python train.py --image_size=32 --crop_scale_min=1 --horizontal_flip=false --cutout=0.25 --norm="layernorm" --batch_size=256 --epochs=33.6
Rows from block 2 of a small multi-label image tagger, named by matrix and row number. Rows with one number belong to one neuron. Each number is 128 + 32 x the weight over its row's rms, rounded and kept within 0 to 255. All counts start at 0. Numbers have three digits each. After the name is the row's rms in percent of the matrix's.
Before each neuron's rows are labels from the 100 images, of 14848, where the neuron reaches its highest value: "strongest on" is what is common among them. Only what is clearly more common there than usual is listed. The data: simulated grey scan slices of phantoms with and without marks.
# fc1: MLP up (model.blocks.2.mlp.fc1.weight, 128x64), inputs 0-63
# fc2: MLP down (model.blocks.2.mlp.fc2.weight, 64x128, transposed), outputs 0-63

strongest on: head; several spots
fc1.26 094:154113123135157063148161112144098248161126140125123108170143119144120095078114151137111094142115086131103107142103169205101051097121066089134148123142093132085136112150108130130147139085117139
fc2.26 094:078063153127143107113122127131065046140065130124149116147133162137138090105184083110157173119159141157142176164125077107132147119147112118098158130070139131102152073095152111048141121103130098

strongest on: chest
fc1.80 108:113067158106122100133157142103159112126113146047119166143141183135137120115115122143133091097073149085131157109071155108091165195130128147084118103108175123108154072051167113190128101145155146
fc2.80 101:092149106126119064101122121123151131161118165184124090165130129139190115132188115140100092142086087132153063090153075101145063095091108135115109148161157163172132203101148167132097116118135171

strongest on: dark spot
fc1.92 097:090142097102157072106144097145117126120162139128107033117140170101135164174060095153132139103138184125106173140128108152118106152114117093116127156082121111144045166086130129109175159097177171
fc2.92 097:105148163114096114145100107115136146112172152142074174157093114090126104166146109104153133149188141131176102087068107141116161128151145127164134093139117142101059120099129068021170095114089119

strongest on: head; noisy
fc1.22 090:111181071145179072092147141168169098122112154113134196145099136108163152137148067136141120138096129075087150113134107132111087113086110082094165172079131078086113171121151102082125180156140127
fc2.22 091:138132140119124048098113107192104132126142128124069143118171196125099131098185103092116117148239134162136163159132071131131127097119121117105137183170159154113173126100160110140116134164155104

strongest on: bright spot
fc1.21 092:091143135193151113080152105151113147179176168135150152082148135125112100136140131079109138089140078165054197148122167096111063115146113107142145065097084123105160163131145137173134120135078144
fc2.21 095:112133136134129142177112114165060150082070132116159139126088140088104155114131130107150109092130105028139160163173181134177107066105132130124111073064075135126139145140112096117104075123102131

strongest on: streaks
fc1.39 092:121146128125196087151141197082088133117089149148139205171101118138146124118164082106129094132059104124138132157107154121159150105096125144085124104139149161104126158102102070122135111075171044
fc2.39 085:117115155036144135118148133086135087151141166188083109106101128144106173152143128145137122095182136138052102122185143165127118112078119216123128134116170146128093139085119092149075132090156138

strongest on: limb
fc1.65 089:124069093129130144118146132084218119104152145141128155034113106076108143114156077113131154151214197155136138148059160103108111155133128120112128110148140131143131154084112126093147161108097117
fc2.65 090:135042088132127182167128142118095141181111152126142131123142173109109161145118078141109108092153114178076089111152146151109135095170096113113113148134052174137161144124155123177118067068166089

strongest on: limb; several spots
fc1.13 100:123116085122187121097119181085110160124089144159105158211126116142118121143121114129126064136057156103224168083141138179080129110132081123103118104147120134102151133088116131142119140134136062
fc2.13 096:113152104064133133143110125118152132148159192181128161111141141136145134129102068087138130112093086177100145196192175122144118088141085103109110123123089188047096112131100073127133122161151156

strongest on: noisy; low contrast
fc1.47 084:211153182109144146148114167061115085127150131125145086120092126097108184142079124066138115102103119130131144101077128118103196135138109081140189161126193107118060147131139107099111156125125113
fc2.47 087:086128079129128116146092197088128115099099167150158109146114189083182068108101106169139199123105133098126113138160126172129035129123117090133129076145183129131122122105164119134112151087159139

strongest on: ring; limb
fc1.27 104:110188085147106127144147092129036138121134158134124158150117139094187131126177022123088146162102086135150149154157114130120097137120150090178128150053140166124069133109126118121123152095116135
fc2.27 100:149151095172109084096181092178106122108161095168100167184081112156174132115126200110130084056124136123109095151152108121061156134147068098094124127188108113133158114097121122117137157163121113

strongest on: limb; ring
fc1.105 112:112142095169154146131130110132051160169194143090152101099139142135125066149127143120138061072080165160147128189172122152099156152174129134108100083144117155121123076079178127131105139120092086
fc2.105 111:163075087117120127125132131158114131151171121195121145135155140151147117099122140055159077063151161129075127171143173115095179125178087113075112167181067144178122121103141120120130137086117086

strongest on: chest; noisy; low contrast
fc1.3 111:113148077098175096106139098100094123112142139143095131078131127119088109150107131096150115115131116171091152106116124187204138102139143116130165099082200117107097125159134046120106204124112056
fc2.3 103:084164107148099115138181064134133118076124157135106074192140128124137130145147103176105116120146107097153140119107115120108114092098096051089170072081154083100122169124159089108156075124090076

strongest on: dark spot; head
fc1.73 104:104117130122102142127123097119119129136149139085037186134177228115134130102150122107115140156124154133090090095103111154122099124216093163083166100114113106151140128130147113173059141152108088
fc2.73 100:135157178172135108182106085133195126110128146161068198114108133075108116161125143091154069112106104139121111165139176141103146164159129144181097117130084087144078186135180148123101113142126086

strongest on: streaks; low contrast
fc1.30 105:124144118161123139037139125119133130110193135146048157121170132118107188102219141133125136148135124105122126129126165148096077172148073134049085114118143131151178115111155133118116107168095127
fc2.30 085:164142141142056140147081109113130058131162087111082191121093186160093176093135138166137136132094139124095139099083125157116095188162122144166126141144149163119079096117189120095141140077118163

strongest on: head; low contrast
fc1.97 132:172166129169166112129169119147119122112115154124069121132135128117103154080071085115176118175132093151120156109181107116150114132184145081096104117129168142110049189092104076124109054109108113
fc2.97 147:192111151140223118098102123135114146176127109114169057057121114163102142151135118144158122096115123097059127134153124126151153130134145158059101154072113130150176097131087145183105132155151144

strongest on: noisy; head; dark spot
fc1.18 087:161140087128152154123118119149134202118099112151102176141100202120102110108174114126075168117134100121085096053120147159095103184156108183107196119106128100092093063116122101165123151128119138
fc2.18 088:174158142142171142105132160134144046141160165097162077142159101139106091154096060185125065148075150144140106135109124168160183124154144161085135147114125130087074108131120148152144117142062150

strongest on: dark spot; belly
fc1.126 100:083101162118108133100120152126133155046109152115128068146129122116127185200141140145154170161144124141097137154135080167104090139172071112092141159074177107152055126081119098112136119090133172
fc2.126 096:105149143130125144155107087119160087153189097073100187074061156127141143161083121069190153132145136093095082152121163154142114166125127189137111059146135141128114126082133126121128165149070140

strongest on: chest
fc1.101 099:153135137144161122137137134119112135102041153103106121161132102100145118051072132143153225124120154096084125106084141183142173153093081115057119115176135116103155129121138120098157112154083145
fc2.101 095:136178072126120144127145139113162130138085154184080142119113076109196116173142178094131125125180050124151126204112174130125114136097073156143138100065116146151096151110107127091099160162135108

strongest on: head
fc1.5 094:114130130186154098058135137169145190177115123144043123129121116144122147119158135145182112129149117093113140100130191191051085129176082134093120148121133150155081087098118087124131114096140118
fc2.5 090:149120117125139145103119100165132048122169111115092150165139189129135120097101087103175185123158160138156160102106139074140156126107143119124149117092117124114102004125145084080187144121117128

strongest on: noisy; low contrast
fc1.32 084:127126090082207038122125111154106156102089147183153157115093126106124087143082131135130133097116110068092135121140131151153159133149063099131170093100213132127113139128136151101104193152120118
fc2.32 083:083137073118134161134107101110140103107163126131127110105130163084175127143178140076128159158152117168148155157122102144103114063147173097115150083081133140073116140145127046116123076074065074

strongest on: streaks
fc1.98 097:110091132143089068110128122061139153141089137125068211131179149115163092099214125127143105117072160124144124074087141142129130127174157138107119142134140122115170144134122104117117124126122032
fc2.98 104:120192192086086102166096141074168144090130185185122126115095147113111166176067118068093105130097069108117148130145177132148118112079142132135131111129136153120066161104134158095114144175120124

strongest on: dark spot
fc1.63 094:087137173126157118063128128138105128128121166152137097130112142153085151204088100146167080130117106121136126144107063139159036143126111082118153128075104159146081153076104120153086137134113198
fc2.63 089:126124168182150104152162130146166145086128114083085144110082187042124112156146148110186182130110130089151116128134120147146160114108138130186107068121104084196085134114146199108112148126116147

strongest on: dark spot
fc1.58 091:180150139172154067117166142163104111113079159128170134138014088138086114161092132139139098078104118085143139113159088109120150122120155074133135169130134156137061167100159105105153109135139100
fc2.58 089:093129146171099073125098143110113121169149097166088139120084129111097115118170147098153086171149159145130079079077096138150116142190198116134151082152108100164082184119161140104092075085154125

strongest on: belly; streaks; dark spot
fc1.110 092:083079184123122142070105145103166151134206136099124056124108118144061176150148168106136092099118149160174132209089164128092114127134103134124135122128134149077117122093153133111114130141111196
fc2.110 085:135095182099122113164140139113155110121165140155164191133142163187153109111078175074172102139103169169106107139141232115118196117117146129134092156146123113095101134092115136134159181137127175

strongest on: head
fc1.9 108:119164167121174131081166133166139152148221127077126164073122127105064175104145080117111143077135149147149128123088125165137110195109112166083142155086139067110148142114145142123112088103090121
fc2.9 103:150166067110163120120096173114133124169138152168133104143125162160128140121121123110107147162082188146105069094113139145141147100146115106081113101193135207118061138123108183164162130171149196

strongest on: limb; ring
fc1.59 115:140085092146149155120154133092163125121115139084120125152079161069116147101086183142156217111099049139170105089151174124129143125166127156118146146061129130109162090107119112175181161117109152
fc2.59 107:142158109107167134114219133130158116132114123145097129166109082109197096119162208098143119161116143104161121152092114140152138137091120179136127213130105137159171110102084137140116190116106070

strongest on: dark spot
fc1.62 101:193157115162173127147147167160119138135135156128141070122052062136090090025104127107150101120167096143143120136125184121124186148111138075137146103170168115114137153120125110091125133112084144
fc2.62 107:112135161147103080146136116109112112096108125119068154071099180105133147193088169126145121148140128154120084170090148128143110134124078122130139115111117058124062173092211164085111193125125145

strongest on: several spots
fc1.49 094:110096113168133112107168161075073113187172187135121151099123189067142063106156144143092118055110097150114135116143153124135152124159138111177086106074126115128088105136157119156169160136077141
fc2.49 138:099108075098167157160145124124082158151096158105168125135105146081161107096159103122171150116143109050111185121154144156192075068068109150103121107094124122130156115132095148115081099062133121

strongest on: head
fc1.100 089:142175097170170066083144140135100147158137134121121123163161087099075144108152141122157122148105122107146114146127151167152090131153140074108000136117095164156144181121108095116143110159130157
fc2.100 101:120133135169140085086127119129193093210140136125152088102148165179162171122114091141094138138107135152086102134154077069182116097115113118081163096110131145086058154127164107131073119112168120

strongest on: low contrast; noisy
fc1.113 094:079113177143143138047139122107126145105131140106072128137122130153136093136096131037113121101140141102153224158132110107175088152145127142120189129069108115113141106085209103136119129133151117
fc2.113 110:127155197088158087110129098169169140132115130108130145062100126151102158078107089186099138105107096104109102146168166133071111110174167161159187074137114111163155184186133123147117135129104096

strongest on: head
fc1.55 109:098059139104114116085156092152122155138160161139112123072119171106130071156141140127128125153168092175109137130071143135092125125174155165114140136039188130112154137080149127182092130053124131
fc2.55 116:131169116159122105131075129092143156162115099178113118175096110170090091140134109129110103139140071116144101138095089100153065102088094099108100134147193122168093217131120188127087102161138168

strongest on: streaks
fc1.44 103:145152135137127138133133118172142122085186150134118000139088121112108119093086128127162118154195103145087094171102093135120127161125072100166132133120108145142104145084116100127123157133107218
fc2.44 107:104155185034103061116112138071129144125146194142128130141121123128114079201106140093110133110141094129101142142122150132139147138100095138152150070145125192096066134084127119096114127138133198

strongest on: ring
fc1.0 106:177095123139094146111155149121155095104165175127139100078074161096089087141129183089136105066148103194100145129096111109170162113134167147153143112099147162124151061065143104108107182110117166
fc2.0 108:106140076108132108131148080117187081177134112146060195117110187148163135130105169104185142137163095112094119189166154090106110090096070135105118124179130140168159125102130160121089142137168133

strongest on: belly; ring
fc1.76 084:136156097182130163126137111166106134111054146116146158184127129119109081110121071092165090184189152123172111113123092125150109082102148141145125095203132140103120097105073075113131146179086098
fc2.76 084:114140091074103130101127124112076126113078148207120156201097119144108142135161074096155138149107128084115179104101162130094129081108101120092117122184188193090122124132084154104152142168162119

strongest on: ring
fc1.41 116:168140101179134106147158122098042135126110132131126117159111129048120125107133145149158139150153118115218138125159078143156101133148160156116143132085100092135158095117103107190203128053123136
fc2.41 112:152157107084124128120078110099076132125108116118158145167074113142062124151127139181137125203074142156132118072072095122107174154201114137147079151171116156077112113113112182124142167120148140

strongest on: limb; crack in bone
fc1.33 092:200082154128111139130156136113118125049166171140146114151161123111034125119109183093093101126135110128138113066181117099143088146149158150090137189116102121105126113129194129117152138085087100
fc2.33 097:155143141168129152111154062128177182066157142153055121138158160100149092144142113127131177178138158131154153086133115148177201172145195109168140144143163140164108141119177098091127130145147116

strongest on: limb
fc1.120 091:128107125135162116057146136108136134149063143150082111187131132116161140166107129136133154129105171092114145155050142118095162156122080104116021136127171122163162139054146142091109118146096132
fc2.120 089:109123128073092165114109095096150145064077132130114150135182114133176165124158116141105103132080066148204154190112158114190102099076075089098149126084142086086121134130108108133140111146140133

strongest on: limb
fc1.111 092:133102143129130143146124142019112141132154141144077106092162110115155110105143120127141180142121172141107126133144110112110233144166145145078116133105147106148115173086108103096122137024144101
fc2.111 097:141063160190145123198140179127145145089054164105134128183125123081089171152137138146145135096085083128153129150153098122135068093120148133146092128102111100189154155140154171154081127093119100

strongest on: dark spot
fc1.115 096:115164084143224059114147157120147087121112157160157161104083100141128106122112137120157108173117121037124137053152095122141103148151140122128142155094167144127135133107136144134055125115139062
fc2.115 090:129128117100111093102139114138090125134113129189083142183070150133164124085205149053133118130245149187120120105091092144129109094125147142141151126114161121108143117129106089075146136108129104

strongest on: ring; head
fc1.121 101:152128117152126120140140123189154150140101146122128118135142081096166136062161076105113167163067183118116163115111203148121186139112116102119123087135110124120143116118138106050098118165070046
fc2.121 092:126149108124084175148110109107111112119102125091099168142035061078074111190124157083133146107106084100132106106122102136148143133111207138173089083099141127138087121105099128103139130139167180

strongest on: low contrast; streaks
fc1.117 141:161128170181136112037133150120103124117125145120071118125096139126080155093148106085176129123140128123108142098148150136094110140151083099079119111132193215111108161123152068114069069111124116
fc2.117 169:216111112148204119184089148126138109122097094142118148076144145151140198093167082132134174145148130140116116119131120089117129135151121147158116121168138134126121026115118151106069108137180165

strongest on: dark spot; head
fc1.84 093:211086145134125134169125098117124174155124142119108145128211143113157120045140160076107138138090069122111121094137144137087121094182074141112110074138154150109126130153133116118132139140090045
fc2.84 085:122093165140089100135132063097129118177068148119070197083092148156136177179157137111167081149144079130122098113124102161158141158139164156170154132098122105121102107139184134061116083113106147

strongest on: limb; crack in bone
fc1.40 095:131100152120125161150146095112064141094088162104103136158166116083167124149154126083085217168137144142142136094135109126144201119086096120055093142137116117132109143067173116102069124142083132
fc2.40 098:128118106175154154146111118152146163078128166110103121145221144119126126125138161140129144174142092166125165118023104120192123119058070123124119099114166101176132162128107095158132085104142121

strongest on: head
fc1.12 106:161092128121112164150157049133112136182101176171167152085174136083098074110114135107077118141127086182102124087086157155142080113126171114162068098131145112069104142148153106111110167098116123
fc2.12 107:065145144097136166114087121090121083129081091115118159132118160203160094101101120145132130128150116068131116151104156112160107153103116107115179097112111161098141059142164063131090061152176170

strongest on: several spots; belly; bright spot
fc1.45 102:114130077118142096090135143153117140182100169117094130196144190115148102109134138123086070103112091185165154145047157119141133103189105140167132127098111082095103119096118102143206153125109121
fc2.45 116:120101092102105206179142081125147171094113119113113129115179139084150139101168185119126119149126094141124169128080149126184088115061106112156171100130100088201113116135110101147096101112136062

strongest on: streaks
fc1.77 107:176134141125182091127132126099119180121143145059091102123106205117137130128137102094167113104134117069097128099093134143121095173098110163067120100118173225104139150113095096136080096097139122
fc2.77 090:170151107131172105111153112114185135159082117131127121129139109130141161134163116175091165156175121142165066076100078075101124161166145197143162104162104101128144062178092186162114143114108143

strongest on: side: left half; chest
fc1.70 099:121127087122132161134123137068116117128166148140115113124199111103167116065124068045077131161171161119115107147129158134106164069145140119107123085145178134117157181136149150113100135165075061
fc2.70 091:138141137167079144186189073101086118092123121075097154118108128078152188191115172085146130156106134148129145087132163103142148144161128096119138071149112132108087132119203120081154136077146099

strongest on: limb
fc1.89 104:108147097151134127092164121114050115169121149066111090160103188119140109163099111146155204108101142116105137105177054147149085145129163135131083151048151116134079151114135127147110085134146158
fc2.89 094:136051120192095161183154113150104129135090117104073139112073129103106174125107181091136141168144152212091098099084111109118150120192117100139093144130107108155141147109201105126122122109132114

strongest on: chest
fc1.56 098:143093174092130103151153177107137167120148143131163145078084126110076152139160051114090140156178142121110162095149111131028114128103165092128152103125194072115121111149099156139124117101171156
fc2.56 090:123080105143133104144147159138135093133117188128130125116173142107117173102093112148140139135177113131091068123067149194163127152069061161171172133092106109177142132085116086119075089089101094

strongest on: chest
fc1.91 084:116158073127175187123125096117117132057138154117136085115146106164117134087121042087158129169125132121095094141094160161066158152152046109102128166191128131138120147130098122079119132153133164
fc2.91 078:115137134124101147151148082090120146156112102102190150093054030106174105097078194118155149092108151101140153078116169108153081128125095121159153072164143104143152112111105119130083139145149127

strongest on: limb
fc1.75 113:094093138119124179093149098099110125171161172107095145098117174078136060116130051037073143111178151163162201138124128091154104125142107143148127105133096135128091148106175129133116129145119111
fc2.75 115:072098174137152100119155125165057100126119131127067115138095161127144141091131135108125098166186149106127143159144149111104122159150155101069206110124092099108140100149184091085097186084132077

strongest on: noisy; head
fc1.83 095:136097144169140152096157167075099135154111170098130112109129197143158082116096103056119153091141158126125166124104134113114093094166163152108195136100086151121167096048156098154100126073143101
fc2.83 117:113125189161163099179141133178121160082067133083161128143082135064114108060145096130128120073085088089146167146158160081114114086119100125132144096063108115155151137124142157128106115087110088

strongest on: head
fc1.29 104:163097174162142153123159112052080181124166130054125055108155143142108131108117099075179175078101156162155122136134122152118126152155108109135124071167146147126065129097085134170137117104112125
fc2.29 105:140080125114094088125159145190158186107092143109141127136128128157122148071168134100140097123144166219156117127099045163145092101152090115115148172105126131133214131114140088119142124121084092

strongest on: head; dark spot
fc1.20 089:142133072099190155159129152101111122116201134097087120158162193104114126078112096087144094159147075111114093111130178185145137068151099158093158133134143127089104118144122111148117195068113137
fc2.20 078:091141094073166105106123090137125130122134118101149137167118104126112121145062126179142131165064134135171124127091156114087170197141110146128138088164130049082098103120130187174183095099089102

strongest on: limb
fc1.16 104:106094119105139176108183130160150127147119164136101143131167117081108116110118108120050127125179117161168159130124110094160131083105151075131156111137128072085078089134204085090203146152107156
fc2.16 099:137120152130137144141142106112122111096103099157142189134142088139150205137160118148164129227158162073151124125078147086160119112093160203140122112154126085109145117173142110124095206126139088

strongest on: noisy; chest
fc1.11 085:145095136105140113091144135128135078130118143063134125114128104136067138075130195104182133178168162083101117113075120175086084150163138154128164115139185096131100091112119078115105205161114111
fc2.11 075:198131023163134159125116078082113186112184103105152099115136106122084123131087106100124168080139136178097129146170117151111143170144139116087117106064092107165116113167102159128112150123150120